config = dict(
    train_examples=39062,
    objective='flow_matching',
    cond_dim=256,
    targets=['prosody'],
    logit_normal_time=False,
    pixel_unshuffle=2,
    widths=[48, 96, 192],
    blocks_per_level=2,
    attention=False,
    muon_scale='match_rms_adamw',
    orthogonalizer='polar_express',
    batch_size=192,
    decay_fraction=0.4,
    final_lr_fraction=0.01,
    adamw_weight_decay_other_params=0.01,
)
Rows from block 6 of a small class-conditioned spectrogram flow-matching model, named by matrix and row number. Rows with one number belong to one channel. Each number is 128 + 32 x the weight over its row's rms, rounded and kept within 0 to 255. All counts start at 0. After the name is the row's rms in percent of the matrix's.
After each channel's rows are labels from the 100 clips, of 14976 (inputs lightly noised), where the channel reaches its highest value: "lies over" is the class under the peak. Only what is clearly more common there than usual is listed. The data: babble in 24 made-up languages, each with its own sounds, syllables and stress or tones, from a formant synthesiser. In brackets: how many of the 100, against the usual share in percent.
# convs0: first 3x3 conv (model.decb.0.0.convs.0.weight, 96x192x3x3, each kernel summed), inputs 0-95
# convs1: second 3x3 conv (model.decb.0.0.convs.1.weight, 96x96x3x3, transposed, each kernel summed), outputs 0-95

convs0.1 097 [107 125 181 227  40  76 114 159 153 116 136 132 140 168 137 110 131 156  71 149 163 157 161 148 139 210 156 105 199 165 137  83  83 163 205  44 154 145  45 112 155 121 144 115 116 141  70  66 128 120 151 107 138 145 188 153 134 191 157 158 134 136 167 148 151 240 123  48 107 201  84 149 128 142 119 132 137 153 132 101 127 188 158 143 109 142 142 135  84 156 106 130 103 152 105 151]
convs1.1 087 [152 164 128 141 124 126 130 103 149 133 154 166  67 119  95 135 143 196 150 172  96 130  97  94 101 121 161 131  82 123 115 139 134 155 189 173  81 140 105 109 139 167 179 116 101 106  44 163 107 122  89  67 105 133 138  94 111  91 141  99 133 104 143 149 120 140  80 112  86 122 157 110 126  63 115 188 188  67 145 142 127  70 157 157 156 166  88 206 127 104 124  93 118 122 132 132]
lies over: /x/ (25 vs 1.1)

convs0.58 107 [ 79  95 140 108  60 174 103  43 100  70 117 163 131 112  82 190  86 167 101  99 135  79 131 130  75 135 141 112 137 108 121  81  95 168   0 144  95 132 111 129 105  78 111 100  87  94  56  87 103  54 135 135 116 107  44 123 112 143  84 172 121  64 141  77 132 187 144 191 169 152 107 134 122 128 154 190  99 128  94 160   0 125 126 180 105 148 111 118 118 164 152  93 127 107 118 144]
convs1.58 122 [199 151 133 100 126 154 137 122 150 149 141 118 116 100  84  80 174 120 112 112  72  65 113 115 177 141  94 136 136 142 113 168 110  95 111  95 151 118 147  81  82 105 146 123 112 146 156 108 135  79  12 143 137 137  97  96 114 143 142  89  70 110 130 134 177 114 112 101 100 125  99  94 156 120 163 119 159 117  74 105 187 150 153 167 161 116 185  78  83  64 140 128 141 142 142 104]
lies over: /ǃ/ (51 vs 0.5); /q/ (27 vs 0.5)

convs0.49 099 [118 106 132 105   0 114 118 154 116 217 143 111 104 127 104 113 115 138  99  88 138 135 108 151  85  86 105 143 139 101 144 131 131  85 188 107 120 150  47 108 121  47 114 128 155  98 124  87 169 140 116 104 137 125 161 153 164 150 147 107 132 139  98 111 122 110 116 172 106 177  82 134 134 120 105  69 131 111 156  88  71 160 102 195 141 139 106 113 164 128 119 136 121 148 133 221]
convs1.49 151 [138 139  88 103 115 142 133 118 121  88 150 129 122 127 150  97 137 124 179 159 153  78 137 166 141 152 112 108 109 108 116 110 125 161 157 180 128 146  87 152 139 151 122 137   0 153 102 130 145 135 109 130 109 122 140 102 132 188 106 138 127 164 137 116 157  88 162 124 110 166 125 138 161 146 125 175 157 143 134  12 144 122 120 143 126 145 167 147 163  73 145 145 169 145 135 127]
lies over: /x/ (91 vs 1.1)

convs0.42 089 [120 106 161 105 141  73 114 101 162 155 117 176 160 128 102 177 116 118  96 107 140 124 136 112 103  88 145 149 139 147 150 136 132 140 156 158 121 165 122 107 100 127  98 118  85 106 102  90 162  53 134 184 104 112 149 136 143 154 133  90 151 145 106 130 110 151 152   0 148  77  85 150 149 172 141   0 168 139 156 157 176 162 108 180 161 131 152 148 197  68 156 167  81 186 177 163]
convs1.42 079 [114 112 140 138 139 114 145 133  88 105 116 107  78 143 132 122 148 138 116  93  95 115 167 113  81 103  97 105 133 168 120 138 123 119 120  70 117  96 136  86 117 135 125 114 201  93  93 104 144 130 130 155 211 151  93 184 168 144 135 113 116 124 113 125 158 231 143 118 189 116 127 189  53 143  72 138  83 113 106 183 140 101 134 102 108 101 139  86 116 183 152  83  55 133 131 112]
lies over: /x/ (60 vs 1.1)

convs0.81 097 [ 59  29 108 140 145 127  88 117 127 134  68 129 189  76 140 156  79 139  78 100  88 125 149 108 129 112 114  67 138 115  96  92  90 112  69 112 107 106 103 121 114 109  60 102  76  90  92 104  94 143 141 177 181 154 181 150 141 164 107 113 125  28 136 109 168 170 200  32 126  99 118  98 104 104 129 128 123 148 127 126  58 122  93 115  95 144 143 123 147  32 138 136 176 185 112 106]
convs1.81 078 [150 103 119 109  67 102 118 121 106 132 154 124 157 102 118  91 127 186 133 130 136 172 169  97 168  56  93 135  99 155 122 123 141 104 127 149 146 149 159 184 115 103  98 187  98 162 202 139 153  76 149 112 159 118  68 153 155 168 113 206 163 133  99 110 111 163 130 190 145 115 107  99 140 124 103 171 160 179 128 127  81 107 113 105 190 108 133 152  97 200 112 166 116  99 156 127]
lies over: /θ/ (28 vs 1); /s/ (25 vs 0.7)

convs0.23 096 [ 45  69 132  93 209 101  96 125  37 178  90 120 141  57 100 159  88 116 105 139 116  90 131 150 121   6  89 122 158  84 119  91 115 144  51 112  68 145 128  68 109 186  80 113 103 152  81 160  78  93  83 122 115 134 127 114  83 119 137 151 200  86 122 159 133 108 142 118 125 107 147  82  39 129 119   0 106 115 138 181 105 148 107 120  95 107 108 129 112 144 147 110 100 114 167 126]
convs1.23 150 [143 116  56 135 113 185 138 118 119 125 160 163 147 181 140  72  70  84 152 125 125 109 162 163  76 132 137 136 156  91 130 126 154 116 102 101 154 174 213 133 115 131 144 187 116 124 117 164 151 150  97 104 141 109 126 107 141 127 148 161  63 127  71 138 165 126 141 119 116 161  99 149 155  94 118 169 162 156 159 156 135 149  92 123 209  75 108 170 178  95 156 190  97 121  99  97]
lies over: /x/ (73 vs 1.1)